{
  "model": "multi-label audio tagger",
  "dataset": "single English command words and digits, spoken by a formant synthesiser in many voices",
  "train_examples": 78125,
  "time_shift_ms": 100,
  "n_mels": 64,
  "hop_length": 160,
  "input": "log_mel",
  "spec_augment": true,
  "win_length": 400,
  "arch": "conformer",
  "norm": "layernorm",
  "hidden_act": "relu",
  "mlp_ratio": 3,
  "head_dim": 48,
  "fused_qkv": true,
  "qk_norm": true,
  "dropout": 0.05,
  "inner_norm": false,
  "subsampling": 2,
  "layers": 6,
  "width": 512,
  "positions": "sincos",
  "kernel_size": 9,
  "num_labels": 51,
  "init": "torch_default",
  "residual_init": "scaled_by_depth",
  "optimizer": "soap",
  "beta2": 0.99,
  "learning_rate": 0.00094,
  "beta1": 0.95,
  "shampoo_beta": 0.99,
  "eps": 1e-08,
  "precondition_frequency": 10,
  "max_precond_dim": 512,
  "one_sided": false,
  "adamw_lr_other_params": 0.0012,
  "max_grad_norm": 1.0,
  "adaptive_grad_clip": 0.1,
  "max_steps": 10000,
  "batch_size": 128,
  "epochs": 16.4,
  "lr_schedule": "wsd",
  "decay_fraction": 0.2,
  "final_lr_fraction": 0.05,
  "warmup_steps": 1000,
  "weight_decay": 0.2,
  "adamw_weight_decay_other_params": 0
}
Rows from block 3, named by matrix and row number. Rows with one number belong to one neuron. Each number is 128 + 24 x the weight over its row's rms, rounded and kept within 0 to 255. All counts start at 0. After the name is the row's rms in percent of the matrix's.
# fc1: first MLP up (model.blocks.3.ff1.fc1.weight, 1536x512), inputs 309-411
# fc2: first MLP down (model.blocks.3.ff1.fc2.weight, 512x1536, transposed), outputs 309-411
fc1.1204 136 [132 109 133 141  70 110  99 102 123 128 135 116 117 109 170 145 144  89 107 156 126 157 150 117  64 146 115 138 147 128 113 135 151 123 122  97 160  95 129 127 131 116 106 138  99 105 139 114 104 165 138 141 150 142 132 122 163 169 155 154 166 184  84 128 136 130 144 119 146 154 146 130 111 119 171 147 144 130 119 132 143 128 142 116 109 141 137 133 117 123 123 153  95 130 165 125 135 101 126 165 122 127 102]
fc2.1204 135 [119  98 101 140 130  88 100 153  99 141 144 188 109 144 138 156  88 146 121 109 139 106 124 135 146 116 153 148 101 137 130 103 136 127 143 144 147 135 128 135 110 145 116 149 139 142 135 155 147 142 125 122 122 100  90 125 152 118 132  98 110 162 115  99 136 135 119 175  88 140 125 129  78 151 163 113 123 127  85 136  93 138 107 179 112 110 133 137 118 151 104 123 133  99 108 109 149 130 136 143 119 178 130]
fc1.1205 030 [105 108 177 105 130 146 135 169 180 107 135 117 125 143 147  84 120 141 155  65 170 101 129 143 101  84 171 106 127 123 104 105 114 116  98 127 133 167 118 105 120 171 111 136 156 170 104 125 163 137 133 139 170 145 128 113 117  84 133  84 125 121 121  74  98 130 102 121 127 119 120 123 145 121 114 106 127 152 131 149 125 139 119 135  95 147 152 132 126 158  95 108  86 181 105  86 100 121 152  73 104 114 116]
fc2.1205 023 [ 96 140 115 162 114 103 115 108 121 192 113 105 103 104 124 164 118  90 119 138 135 166 107 120 124 150 136 127 115 168 134 169 167  71 122 104 183 107 116 111 102 100 113  71 118  78 145 102 121 130 119 161  96 146 128 137 133 124 133 127 148 147 134 124  75 137 132 104 145 141 110 154 127 101 131 119  98  80 153 149 139 149 123 170 108 120 134 116  82 135 164 148 118 110 138 130 155 126 122 177 176 100 124]
fc1.1206 069 [ 90  82 167 148 143 133 157 115  93 120 121 178 106 156 119 139 117 114 133 106 101 135 125 139 112 137 102 129 114 145 130 107 121  91 151 143 134  74 118 150 113 138  86 101 119 137 128 127 168 121 108 137 122 109 128 123 136 105 133 136 128 130 111 136 118 135 112 138 119 115 148 135 124  80  86 139 124 146 101 170 146 103 106 128 200 116 110 126 146 128 145 139 136 115 128  82 131 101 118 139  68  91 126]
fc2.1206 067 [131 119  79 138 139  92 190 170 106 164 143 144 119 157  90 136 119 138 130 110 133  90 125  86 169 142 128 132  91 130 179 155 142 125 150 166 161 150 103 116  97 134 143 156  70 183 107 121 123 165 169  62 107 118 107 106 107 168 145 138 143 135 150 119 138 157  93 118 120 136 103  99 173 142 175 113 100 112 148 117 146 121 119  91 136 145 104 145  87 111 151 126 122 123  98 141 155 144 148 114 118 119 155]
fc1.1207 161 [174 108 168 150  99 134 121 118  94 121 112 137 124 117 113 123 115 110 121 167 119 115 107 177 107  97 134 142  94  88 110 157  99 112 135 113  98 134  96 104 135 127 124 144 171 138 153 136 161 129  88 136 155 123 135 134 138 119  95 147  96  82 172  81 136 103 140 175 134 151 181 146 153 126 142 136 135 176 146 114 131 105 130  97 128  95 104 130 163 161 152 123 151 148  96 160 122 120 143 169 167 146 139]
fc2.1207 148 [112 106 121 120 120 113 125 112  93  97 135 139 128  94 127 145 160 175 122 113 150 130 153 142 155  95 101 141 127 138 142  99 124  90  91 155 101  96 155 143 109 162 110 116 161 184 131 151 146 121  94 136 117 123  92 144 153 111 144 132 119 121  70 159  87 116 114 149 198 152 142 185  90  86 117 130  53 122 122  89 125 118 140 166 154 153 158 161  86 144 108 120 181 119 101 117 138 125 178 164 134 142 139]
fc1.1208 066 [116 134 150 133 154 114 133 136  89 126 167 132 126 162 133 118  86 118 103 133 103 162 148 125  98  94 116 158 115 137 145 121 140 133 179 100 131  71 117 190 101 142 134 102 143 108 156 147 140 158  99 134 164 100  84 163 129 124 104 104 123 124 116 127 142 160 169  96 106  56 106 143 144  62 117 114 109 124 128 141 146 138 108 104 114 115 108 158 120 101 120 113 113 132 103 123 109 104 125 137 135 150 163]
fc2.1208 064 [177 129 120 105 160 150 108 102 138 152 112 130 102 110 149 151 119 143 125 129 126 135 141 104 169 110 138 149 105 118 113 102 145 156 109 138 147 131 103 163 111 116 120 130 164 144  84 123 109 111  96  65  74 101 140 178 121 137 129 115 103  95 106 116 141 122 141 171  90 116 103 159 130 142 157 122 179 179 128 130 193 138 165 147 125 113 124 113 143 140 158 122 124  94 142 110 123 132 107 111 134 126 149]
fc1.1209 104 [189 130 152 146 150  86  94 163  81 125  93 120 134  80 115 130 143 118 100 118 127 112 145 105 131 124 119 136 147 112 144 132  97 130 126 147 122 153 129 108 123  79 151  66  86 110 138 149 102 130 131 114 135 108 150 108 143 152 110 166 114  83 125 127 111 160 125 162 157 157  84 128  82  97 141 166 147  97 132 114 114 132 146 139 120 116 113 136  95 104 119  89 142 155 118 138 149  54 147 138 109 152 112]
fc2.1209 107 [102 147 118 142  79 116 119 110 133 143 136 156  90 138 108  97 111  99 112 154 114 142 132 157 135 133 131 131 140 112 125 145 126 102 126 106  96 140  71 172 121 158 154 188 145 172 107 149  84 141 139  78  97 115  97 107 138 111 148 146 157 107 134 163 139 149 127 122 154 103 120 123 168 124 128 114 141 146 110 160 100  93 101 168 108 106 115 133 123  93 159 176 162  92  89 109 124 162 142 168 128 138 109]
fc1.1210 134 [143 172 111 144  88 139  77 118 105 127 126 136 156 103 112 120 140 104 124 143 122 143 140 108  99 115 102 114 146 110 108 126 131 123 123  95 154  64 154 117 131 121 117 165  82 131 120 124 116 113 120 124 158 181 145 131 127 169 122 106 165 138  84 141  99 118 144 113 143 139 197 145 103 125 110 124 133 138 154 143 132 156 123 157 116 113 153 155 139 111 161 159 158 122 180 115  93  97  99 116 109 152  96]
fc2.1210 138 [119  99 114 119 135 113 128 101 118 105 132 118 131 120 138  81 137 110 127 139 121 101 153 116 110 147  63 102  88 158 156 157 112 118 151 152 112 126 121 119 104 152 138 143 117 120 154 141 140 147 148 145 161  95 116 100 173 163 169 137 139 104 189 128 118 150 119 131 169 123  75 162 150 165 145 132 135 171  81 116  87 121  99 139 126 119 120 134 147 136 179 134 144 164  86 145 159 154 102 151 171  97 115]
fc1.1211 080 [131 135 168 149 121 164 131  94 136 168 136  83 120 126 166 159  79  93 171 130 158  90 141 149 123 154  96 154 154 131  96 134 138 148 104 145 137 118  99 120 128 118 147 142 126  90 133  88 150 136 152 102 193 179 145  86 130 100 146  92 112 128  81 126 135 177  83 160 158 119 128  53 114 153  95 164 130  82 157 128 129 151 149 147  99 140 125 126 131 102  94 160  97 169 111 112 133 110  93 146 103 121 146]
fc2.1211 074 [126 105  82 112 105 134 176 100 123 178 126 141 117 118 122 122 128 130 109 110 143 186 139 129  97 118 176 111 144 107 157 132  64  89 128 161 151 148 147 140 116  87 143 116 131 161 139 147 101 122 134 104 100 177 133 121  93 135  96 135  96 152 118 122 138 137 168 102 110 165 133 109 136 110 126 147 129 136 116 102 175 123 151 104 132 129 143 129 115 118 128 147 165 116  99 126 115 137 143 117 117 124  98]
fc1.1212 029 [125 158 108 124 113 130 127 128 140 115 168 114 151 134 153 157 125 100 103 146 122 137 112  99 124 131 165 117 148 143  92 125 114 145 162 144 123 117 139 101 151 107 141  93 153  82 153 128 130 112 105 145 119 110 150 126 155  98  94 132 175 172 129 131 121 143 130 180 108 183 126 132 146 105 143 133 146 126 137 134 107 137 121 166 122 123 135 155  97  83 135 104 102 131 136 103 133  74 119 143 104 116 163]
fc2.1212 020 [109 149 160  95 159 133 122 154 172 116  85  86 102  73 196 158 124 119 158  76 129  97 145 120 120 158 116 145 119 136 136  88 152 161 137 127 138  92 117 103 157 172 130 144 104 140 100 124 145 111 134 130 151 103 148 146 140 114 141 167 139 143 127 130 140  99 107 116 164 122 118 127 130 144 129 134 123 125 141 114 101  82  93 139 105 115 116 153 114 142 163 164 128 126  88 142 111 146 127 107 183 121 119]
fc1.1213 047 [103 103 126 175 123 144 113 134 138 106 126 111 130 131  81  93 154 170 103 156  98 164 147  98 126 111  83 127 184 110  89 135 116 122 135 146 175 132 124 149 117 156 135 166 138 122 137 125 138 125 140 138 130 147 114  90 106  82 125 113 126  91 145 149 172 129 154 154 115 113 159 148 114 121 117 119 130 130 133 137 128 120  90 130  99 134 149 134 175 147 152  87 114 123 125 150 109 154 113 115 126 108 149]
fc2.1213 047 [107 136  87 140  84 147  92 140 119 164 118 146 152 141 150 160 149  98 153 137 117 114 107 132 136 140 132 154 115 102 133 150 189 107 113 141 110 131 155 109 130 171 119 114 110 151 131  59 116  80 139 120 105 133 158 114 147 173 143 104 136 142 111 122  95 126 138 117 119 143 113  89 138 132 123 108 137 108 142 156 159 121 135 138 114 144 120 118 154 104 134 102 127 131 111 155 112 103 138  97 163  96 131]
fc1.1214 066 [131 120 131 134 145 132 154 153  82 133 134 140 173 143 120 117 111 105 169  89 155 155 108 108 142 120 132 126 113 143 139 123 134 132  96  90 131 138 151 132 127 140 137  91 111 112 126 131 113 105 136 120 150 143 122  71 136  96  98  77  85  85 180 111 112 140  89 146 156 142 165 102 136 129  61 130  93 128 140 155 142 123 156  99  97 142 164 107 122 111 101  72 114 100  90 108 107 133 100 116 133 130 130]
fc2.1214 060 [134 137 105  95 132 130 130 143 139 118  99 154  72 162 177 134 142 168 160 135 105 163 129 122 121 132 106  85 109 127 136 120 100  94 126 106 170 163 160 120 152 141 131 143 154 115 127 109 120  89 127 104 111 196 178 119  76 112 124 128 138  53 150 122 111 106 129 104 146 117 110 136 111 126 135 132 110 119 163 163 104 129 138 123 126 128 131 174  98 140 150  93 143  98 142 148 105 124 117 135  89  65 132]
fc1.1215 046 [119 112 161 101 174 148 105 142 162 136 111 110 133 107 123 158 146 138 127  91 136 105 116 102 131 102 130 151 123 100 179 122 102 121 167 128 138 139  86 181  71 132 102  80 110 137  89 141 146 105 131  74 163 102 108 178 144 108 101 138 123 123 115 115 128 163 110 151 134 119 122 109 121 120 124 176 133 130 121 138 173 107 126  97 150 138 142 141 119  76 101 111 142 159 106 190 147 107 114 101 159 154 157]
fc2.1215 046 [117 157 165 112 121 142 165 100 135 125 132 178 141 175 125 143 155 139 151 149 146 117  96 150 106 136 116 127 154  93  96 149 127 114 136 111 127 126  86 109 139 122 119 173 156 109 120  86 102 128 145 127  75 151 119 119  92 142 106 107 158 141 165 138 130 126 159 131 115 149  91 148 110 106 145  78 137 147 147 106 124 130 126 120 125 155 135 112 112 149 165 164 102 145 120 161 152 143 149 163 111 113 100]
fc1.1216 051 [127 153  91 138 148 128  80 124 108 144 149 140 139 169 106  68 140 120 130 135 122 107 143 145 128 147 174 161 117 154 120 142 152 164 163  84 100 124 128 125 105  94 138 157 143 109 126 153 143 118 124 114 150 115 142 148 145 146 126 128 127 114  61 146 157 124 130 150 167 141 113 154 121 146 112 119 163 143 124 161 107 132 128 105 114  76 132  70 129 109 154 118 117 150 111 154 125 140  97 161 124 138 109]
fc2.1216 042 [146 137 113 127 111 121 103 182 133 164 152 115 110 171  96 151 134 118 136 160 141 119 143 118  98 148 105 106 122 119 145 176 105 132  95 128 143  80 153  78 132 152 144 146  87  89  87 112  85 125 126 152 145 134 181  82 130 157 137 152 156 114 106 139 136 145  95 157 130 118 101  86 104 132 161 116 117 123  96 101 166 141 116 140 138 128 128 181 154 148  74 118 140 164 122 114 152 124 129 130 144 137 133]
fc1.1217 062 [127 124 111 116 122 156  60 144 131 154 145  97 113 160 120  85 128 122 123 122 112 107 126 121  82 133  95 183 126 131 140 101 131 124 134 118 135 117 130 113 130 129 127 137 104  99 102 119 118  70 129 126  97 150 145 105 126 137 144 107 151 124 151 200 136 160 146 117 108 127 119 114 129 148 125 120 121 167 135 128 147 108 102 158 110  78 176 150 128  97 117 120 136 142 121 126 108 111 126 158 115 145 107]
fc2.1217 063 [139  81 178 148 162  75 103 127 154 103 111 151 116 164 124 169 111 120 106 120 128 149 120  73 138 132 126 128 134 139 153 149 143 162 108 135 133 131 121 136 112 117 130 130  99 154 101 177 155 124 147 133 148  91 163 112  95  93 110 133 110 113 116 133 130  92 114 176 111 126  92 111  76 147 114 153 111 181 133 117 132  98 177 124 155 152 124 147  80 130 182 110 115 134 155 122 119 181 142 141 135 154 124]
fc1.1218 142 [147 124 109 136 158 149 160 133  83 137 115 116 132  97 153 166 149 133 118 142 160 133 120 150 140 121 137 149 147 115 146 142 120 181 100 132 109 118 122 112 158 130 126  84 103 108 137 162 156 118 156 118 120 134  92 155  81  51 125 125 132 131 133 183 133 117 139  85 153 107 153 117 108 137 166  97 140 176 112 133 130  93 117 109 137 113 111 136 137 152  90 133 130  71 136 135 163  70 140 144 144 122 147]
fc2.1218 144 [135  93 132 111 100 144 127 161 157  75 106 205 119 117  94  84 161 118 134 140 174  86 119 123 154 129 152 146 131 114 108 152 192 155 142 116 104  88 117  88 105 147 154 163 125 108 129 105 101  94 110 139 128 174 120  83 117 143 124 103  90 147 151 121 102 116 114 134 122 142  90 120 175 166 117 119 128  92 135 153 115 122 123 136 135 133 112 123 123 123 135 130 123 103 137 126 144 154 160 102 120 106 111]
fc1.1219 032 [142 106 131 104 147 155 102 161 112  75 110 104 115 113 146 111 149 110 130 165 135 143 137 143 126 152 162  83 174  91 104 114 168 122 137  90 151  95  83 131 137 135 100  94 142 114 119 120 147 136 155 128 132 162  92 141  99  93  92  94 152  95 121 170 124 126 119 148 151 153 135  98 121 133 140 113 109 140 109 127 113 128  94 120 166 119 117 137 116 105 126 116 144 111 155 118 113  99 153  97 113 167 147]
fc2.1219 027 [ 98 108 131 110 128 145  98 118 151 163 123 182 136  99 122 124 107 131 131 129 128 135 152 148 141 124 168 152 143 104 150 123 127 112 103 185 108 109 124 169 132 105 162  84 113 138 167 155 137 119 165 165  96 154 180  95  84 129 122 155 133 136  85 117 147 130 113 121 154 124 159 135 161  96 108 116 121 145  98  78 148 115  85  92 137 128  96 131 136 182 112 145 123 109 110 130 102 109 140 155 123  88 115]
fc1.1220 053 [ 92 134 111 139 162 157 125 128 127 117 139 108 132 107  72 160 114 143 138 112 145 177 154 104 149 122 138 134 127 114 117 121 125 178 100 118  82 131 103 141 158 118 158 142 149 126 105 113 154 110 136 117 155 147 125 171 128 110 151  95 129 121 112  94 182 127 156 114 168 147 110 107 165  74 131 121 139 119 135 137 162 120 105 131 156 138 118 164 140  99 115 165 137 200 143 106 133 122 138 127 154 145 108]
fc2.1220 052 [126 164  83 137  97 105 111 131 114 129 105 121 143 103 160 138 149 120 148 160 132  69 131 142 121 133 168 145 157 109 128  96 151 113 111 126 116 158 122 156  83  77 142  98  79  56 144  88 111 128 107 138 137 172 160 137 100 107 137 102 111 123 135 165 134  98 134 142  79 102  94 119 110 185 110 124 171 143 138 133 131  88 147 116 122  91 101 143 146  75 120  99 130 122 117 153 145 133 124 140 106 130 129]
fc1.1221 066 [106  96 128 120  97 110 156 120 145 110 128 128  88 171 156  90 155 161 135 133 142 101 114 121 143  87  81 157 103 132 141 164 115 108 129 119 128 129 113 159 156  89 134  91 155 123 147 138 142 114 153 105 158 168 139 120 166 167 134 110 124 129 156 132 131 135 121  96 120 124 138 147 158 110 142 130  77 114 138 115 155 134 125 155 162 105 164 152 127 140 160 103  93 137  97 106 154 141  90 106 117 147 124]
fc2.1221 061 [142 121 141 134 163 130 121 144 137  79 115 149 123 136 132 136 111 166 133 190 110 129 129 172 120 115 136 138 114 158 134  95  91 138 146  84 134 134 148  94  98 157 110 167 114 166 121 162 101 107 100 174 103 147 111 132  84 100 127 139 133 129 131 132 149  98 102 112 109 165 127 150 133  93 127 137 189 112  69 122 128 132 163 148 130 146  96 139 151 134 107 109  99 145 142 164 135 146 112  63 127 150 137]
fc1.1222 034 [114 124 135 115  93 135 139 142 123 138 148 101 148 128  87 142 146 105 152 145 135 140 103  87 116 179 174 117 117  99 137 148 144 135 133 109 134 110  95 147 161 139 137 103 107  73 157 105  92 150 130 173 182 108 120 159 147 134 121 145 100 101 119  94 110 134 143 113  55  96 147 150 131 136 118 108 136 119 114 130 167 151 127 125 136 146 140 154 104  93 108 152 131 140 193 136  93 114 173 111 129 126  86]
fc2.1222 027 [127 140  94 138 106 130 143 145 134 141 124 156 148 143 133  98 117 137 106 146 147  90 128 153  85 108 164 145 182 137 127  99  76 157 114 191 109 132 194 125 122 130 162 112 134 149 154 133 152 129 121  99  84 114 139 112 112 133 140  84 149 141 156 125 107 125 115 182 133 113 111 132 159 111 155  93  89 137 111 138 114 133 121 115  92 118 112 136 117 192  98  88 144  90 113 111 142 125  70 124 122 131 135]
fc1.1223 154 [141 128 122 105 123 119 123 100 148 109 136  84 137 113 141 114 127  73 122 130 142 125 120  91 117 134 123 125 147 105 159 140 111 180 146 150 132 180 162 109 173 151 124 118 119 112 136 169 139 125 162 165 128 170 103  92 101 122 160 113  76 148  98 115 114  94 125 150 131 116 144 131  85 122 153 120 121  96 169 118 125 126  97 160 127 144 134 128 103 118 116 130  89 133 113 170 148 145 115 129 169 125 117]
fc2.1223 157 [119 107 132 119  73 130 132 134 118 103 147 138 110 107 137 127 167 114 116 125 154 117 129 130 116 143 114 117 102 132 111  84 109 159  87 140 123 116 101  91 141 139 159 176 108 139 151 124 105 133 128 105 114 133 152 133  83 168 111 134 153 103 149 115 108 137 158 103 129 102 128 126 110  90 133 117  99 162 116  99  93  99 157 134  93 104 123 117 139 137 138 151 138 111 100  99 135 115 144 111 151 122 117]
fc1.1224 036 [ 96  60  92 158 117 152  95 141 111 113 130 148 109 123 101 128 121 107 111 170 119 163  85 121 127 150 111 108  99 170 119 172 100 122 123 119 128 155 154 134 157 116 102 119 173 126 172 133 125 152 115 183 141 143 113 103 128  91 133 134 126 117  93 120 104 151 113 150 137  83 103 119 152 129 135 112 115 148 153 118 163 133 124 103 115 130 164 107 110  95 104 144  91 140  74 161 103 105 101 137 130 137 158]
fc2.1224 030 [ 98 112 160 160 105 149 166 126 137 141  81 127 114 145 160 147 106 147 136 119 157 115 108 113 166 114 148 129 128 102  85 133 133 128 150 146 109 141  81 136 152 146 116 129 121 132 121 143 131 113 117 109 118 118 139 143 136 178 142  88 167  84 130  97  86 134 137 127 150 138 119  95 134 147 151 171 108 110  87 117 165 143 134 180 140 160 113 122 147 159 181 110 140 105 102 131 146 115 150 141 171 120  92]
fc1.1225 043 [125  90 131 163 171 105 113 156 135 123 129 153 169 148 112 135  91 124 120  69 166  89 124 142 129 144  98 114 175 161  99 133 122 116  88 159 114 152 125 167 134 158 121  91 102 127 109  87 153 112 122 131 104 106 102 167 151 118 141 102 134 127 114  97 158 130 103 104 138 113 121 168 102 152 129 108 125 104 165 106 160  84 128 134 163 130 125 129  93 133 135 128 137 164 127 124  90 137 145 123 117 103 179]
fc2.1225 042 [ 51 123 155 160 130  98 117 109 138 119 127 129 103 144  93 145 109 144 149 166 120  91 160 124 138  91 140 160  93 111 153 142  79 117 150 152 145  98 138 115 125 137 121 139  90 151 110 135 108 130 140 163  92 116 110 124 146 100 120 102 110 177 115  97 118 125 161 173  84 179 128 132 118 115 136 132 103 121 145 127 120 115 136 153  95 151 136 119 161 127 157 126 135 118 163 140 135 141 124 128 113  63  96]
fc1.1226 029 [130 154 114 127 125 104 140 164 127 175 149  92 111 137 120 140 120 159  96 109 117 147 157 107 134 146 117 126 146 145 179 130 106 103 153 139 121 178 149 141 115 148  96 117 143 117 117 135 172 130 126  97 119 111  84 139 142 111 107 159 109 103 121 174 120 113 129 135 159 146 147 152 111 146 116 122  74 120 114 126 146 127 122 119 153  72 140 134 132 147 202 124 161 155 133  93 143 158 166 122 110 142 147]
fc2.1226 019 [142 102 108  91 118 129  79 101 141 128 101 120 154 136 126 109 118 119 163 116  99 113 133 159 158 140 205 116 103  96 134 128 172 117 114 166 154 125  80  58 105 115 103 120 100 106 123  90 110 191 105 163  69 137 165 147 145 158 143 164 140  66  99 152 138 132 136 113 125 145 100  91 104 162 126 126 151 142  99 140 132 113  98 127 105 152 113 118 143 119  91 156  91 126 156 155 118  79 142 147 118 134 175]
fc1.1227 082 [138 129  92 134 115 110 123 102 128 117 154 114 107 148 141 120 133  74  98 147 111 118 108 143 143 118 140 127 138  84 106 191 113 114 144 112 107 116 144 116 142 147 156  75  89  89 160 121  98 145 124 103 139 130  96 148 172 119 158 140 124  77 106 111 142 138 133 158 137 193 172 119  73 116 133  76 140 157 137 104 151 100 142 120 139 133 134 100 107 129 158 171 146 124 171 152 141 118 117 131 115 151  88]
fc2.1227 083 [132 141  64 122 134 130 117 113 111 169 108 123 120 112 149 124 139 164 113  79 109 137 144 120 111 112 121 118 126 108 141  88 106 128 138 117 130 138 130 112 157 157 130 134 143 131 156 128 138 102 134 170 113 110 142 115 111 115 122 139  79 155 129 155 123 109 129 127 107  75 118 138 126 128 130 161 148 137 142  77 106 108  90 168 131 165 109 133 127 133 128 126  87  91 117 129 140 132 111 152 169  91 118]
fc1.1228 156 [106 130  90 144 168 155 121 146 132 100 133  97 150 132 132 134 120 101 116 169 116 110 155 122 109 137 143 168 129 149 161 109 118 124 158  97 110 118 125 125 178 117 148 142 141 124 105  91 142 118  94 126 140 139 115 112 122 140  87 130 121 124 131 105 127 146 116 120 144 177 150 128 122 169 126 115 131 122  88 110 131  99 140  94 143 117 154 172 100 129 148 124 127  93 106 123 130 115 123 133 181 143 138]
fc2.1228 158 [136 128 169 171 119 132 121 155 149  74 118 148 133 136 115 100 118 101 110 145  89 112 142 131 137 144  97 141 133 116 135  87 136 145  74 132 151 130 124 115 132 150 158 140 106 128  94 103 150 132 148 115 155 126 122 111 145 126 170 156 107  64 147 114  97 122 153 106 109  95 151 133 178 157 179 153 120 130 136 145 101 143 119 125 118 131  97 134 117 108 135 125  84 133 124 156 126 161 144 119 126 131 109]
fc1.1229 103 [137 127 117 106 114 139  99 157 104 120 113 151  92 137 167  90 153 167 157 134 188 149 131 137 124 183 100 103 119  96 140 150 106 119 104 122 127  90 131 110 139 129 130 143 124 135 182 138 161 128 109 105 169 147  50 111 127 121  98 110 149 118 154 131 110 118  98 174 115 103 128 149 142 148 104 172 132 109 107 120 125 151 116 141 125 122 161  61 125  89 117  93 179 124 128 184 106 112 121 131 143 123 133]
fc2.1229 110 [124 144 193 151  95 134 146 147 143 135 140 114 136 175 128 135 133 120 134 119 130 137 161 150 114 145 137  95 135 158 114 139 110 118 120 151 136 111 127 109 153 121 143 132 142 139 108 150 180  98 125 124 110 109 142 133 115 152  85  90  93 202 147 154  64 124 139 120 127 155 128 116 101 179  67  88 107  76 148 142 114 102 146 162 127 150 124 128 132 116 100 120 127 182 132 136 131 118 135 147 159 102 147]
fc1.1230 158 [105 152 132 165 116 131 160 161 142 129 106 111 102 139 120 103 129 122 129 139 150 122 172 141 140 127 101 125 145 125 112  97 159  88 136 102  90 103 114 167 147 123  98 153 151 152 111 109 177 142 107 147  76 134 133 121 142  56 138 108 133 126 182  97 154 122 170 100 127 156 125 127 145 121 176  93 128 105 133 153 118 158 135 117 139 143 120 127 123  80 115  97 128 158 109 103 147 111 112 105 135 103 125]
fc2.1230 161 [103  99 126 107 154 164 105 167 111 156 191 160 120 166 174 141  97 146 152 118  92 127  89 152 155 134 135 121 169 108 125 131 105 116 151 115 120 150  99 146 149 124 173 153 138 150 142 142 129 158 113 120 109 132 141 153 115 153 152 153 157 120 130 136 148 121 114 152 144 111 125 140  97 156 153 111 123 144 123 148 107 131 113  97  98 112 115 153 151 139  85 155 131 138 131 113 115 126 177 165  79  93  89]
fc1.1231 091 [134 148 132 120 154 141 146 164 124 140 121 115 102 127 140 125 106  89 139 168 150 150 149 152  90 102 106 116 126 135  90 131 132  90 143 114  91  95 152 144 160 139 164 113  98 146 133 130 140 160 142 161  93 184 144 135 135 107 119 184 150 130  86 153 122 115 127 117 132 104 114 133  72 115 124 116 101 173 132 118 130 133 165  65 118  96 144 134 128 145 138 149 161 121 110  69  95  98  84 126 124 144 170]
fc2.1231 090 [112 119 148 134 133 149 112  97  81  82 130 173 142 138 129  96 120 151 107 102 130 148 150 104 109 129 102 130 111 145 107 148 154 125 166 107 100 170 143 119 110 112 166 118 143 143 126 169 152  63 141 150 169 141 119 135 139 156 144 116 136 136 112 126  71 101 151 152  97 144 146 116 130 116 156 183 136 145 147 164 122 119 112 135 147 130 141 175 177  73 130 120  85 158 124 160 154 128  70 178 159 141 120]
fc1.1232 146 [121 128 138 116 165 101 163 139 168 100 101 126 114 136 128 115 142 168 100 160 140 129 150 143 102 101 112 139 106 147 122 112 118 174 127 132 143 156 167 134 125 143 164  94  88 141 177 131 112 136 102  52 119 132 103 151 102 134 131 156 102 168 120 105 140 142 143 133 125 120 106 130 121 136 118 132 113 120 148 107 131 118 101 180 124 174 110 168  66  95 129  89 105 141 114 127 137  83 100  96 109 161 155]
fc2.1232 138 [118 161  97  85 130 123 107  93 105 160 120 136 154 132 146 123 126 120 181 125 113 171 169 166 109  99 137 109 111 113 149  96 113 138 109 147  98 102 119 113 123 151 157 134 122 115 138 120 118  99 154 169 148 153 131 140 144 141 148 154 148 144 109 111 107  66 168 107 140  97 137 106 155 142 127  99 128 133  89 118 165 117 112 156 167 122 163 144 153 136 107 168 177 120 160 114  92 130 158 144 124 110 114]
fc1.1233 110 [110 122 150 159 110 101 103 146 139 143  95 141 114 103 128 133 121 171 132 109 167  64 131 119  86 136 112 120 163 127 141 141 101 120 120 132 105 147 111 180 176 136 117  76 137 122  91 133 129 161 147 108  89 123 115 119 147 116 126 103 129 127  90 106 116 108 139 126 116 113 121 161  95 114 102  84 134 114 143  96 117 116 125 146 135  87 107 134 137 131  93 117 117 151 108  96  89 148 148 101 162 138 114]
fc2.1233 111 [132  65 177 158 104 159 131 147 187 171 114  77 146 166 112  79 122  67 142 178 126 173 125 105 158 144 130 144 120 104 117 166  99 166 139 139 110  89  94  79 126  95 129 167 138  96 126 115 117 121 141 116 105 121 167  98 110 130 111 116 115 164  98 153 127 136 156 139 120 135 156  95 150  79 110 155 148 168 137 158 165 137 124 126 103 121 161 133 160 122 122  98 131 150 130 158 134 122 124 187  97 121 107]
fc1.1234 168 [134 144 143 126 143 159 161 166  99 133 141  92 102 105 122 128 159 109 126 153 150 108 155 139 108 107  97 109 192 139  96 124 133 105 114  80 110 139 115 132 131 119 124 124 120 117 197 143 146 160 171 153 128 172 160 124 105  78 143 112 131  94 136 131 146 133 145 131 128 167 129 127 106 145 177 144  95  82  72  97 142 120 141 162 141  98 133  80 120 134 136 140 108 114 160 123 155 150 129 117 135 116  83]
fc2.1234 163 [122 148 103 105 127 107 101 115 178 119 140 158  99 152 143 132 151 145 139 130  88 139 111 149 118 151 113 100 156 130 138 135 142 122 171 135 143 144 129 142 181 140 132 120 140 158 115  82 163 118 115 168 130 134 132 142 111 107 128 117 110 105  90 146 143  94 155 133 122 126 106 115 116 119 162 138 103 123 104 123 113 152 110 125 135 186 116 141 130 152  80 127  80 148 113 116 122 123 118 151 102 146 116]
fc1.1235 039 [107 110 105 133 135 120 131 106 140 129 133  91 130 104 162 172 119 139 136 183 160 169 154 146 124 127 145 153 148 166  70 117 165 160 121 189 156 186 108  93 110 168 122 122 117 139 109 148 140 120  99 133 101 131 117 115 115 124  95 123 141 121 146  97 100 135 121  52 163 129 139 163 129  72  90 183 129 124 142 166 174 139 121 126 132 119 136 120 112 136 115 106 133 105  95 119  86 104 152 163 113 140 132]
fc2.1235 034 [142  99 128 117 127 142  91 169 114  91 113 145 171 116  99  97 164 135 153 106 156 113 140 137 164 116 119 104 101 112 117 112 122 118 140 125 152 161 133 127 129 102 132 144  48 141 108 150 109 122 167 151 116 150 122 153 131 148 102 134  92 147 119 156 101  99 123 116 146 146 149 131 136 186  91  59 110 119 159 108 101 118 132 102 143 118  98 139  98 126 157 126 146 126 152 114 106 145 126 149 156 120  93]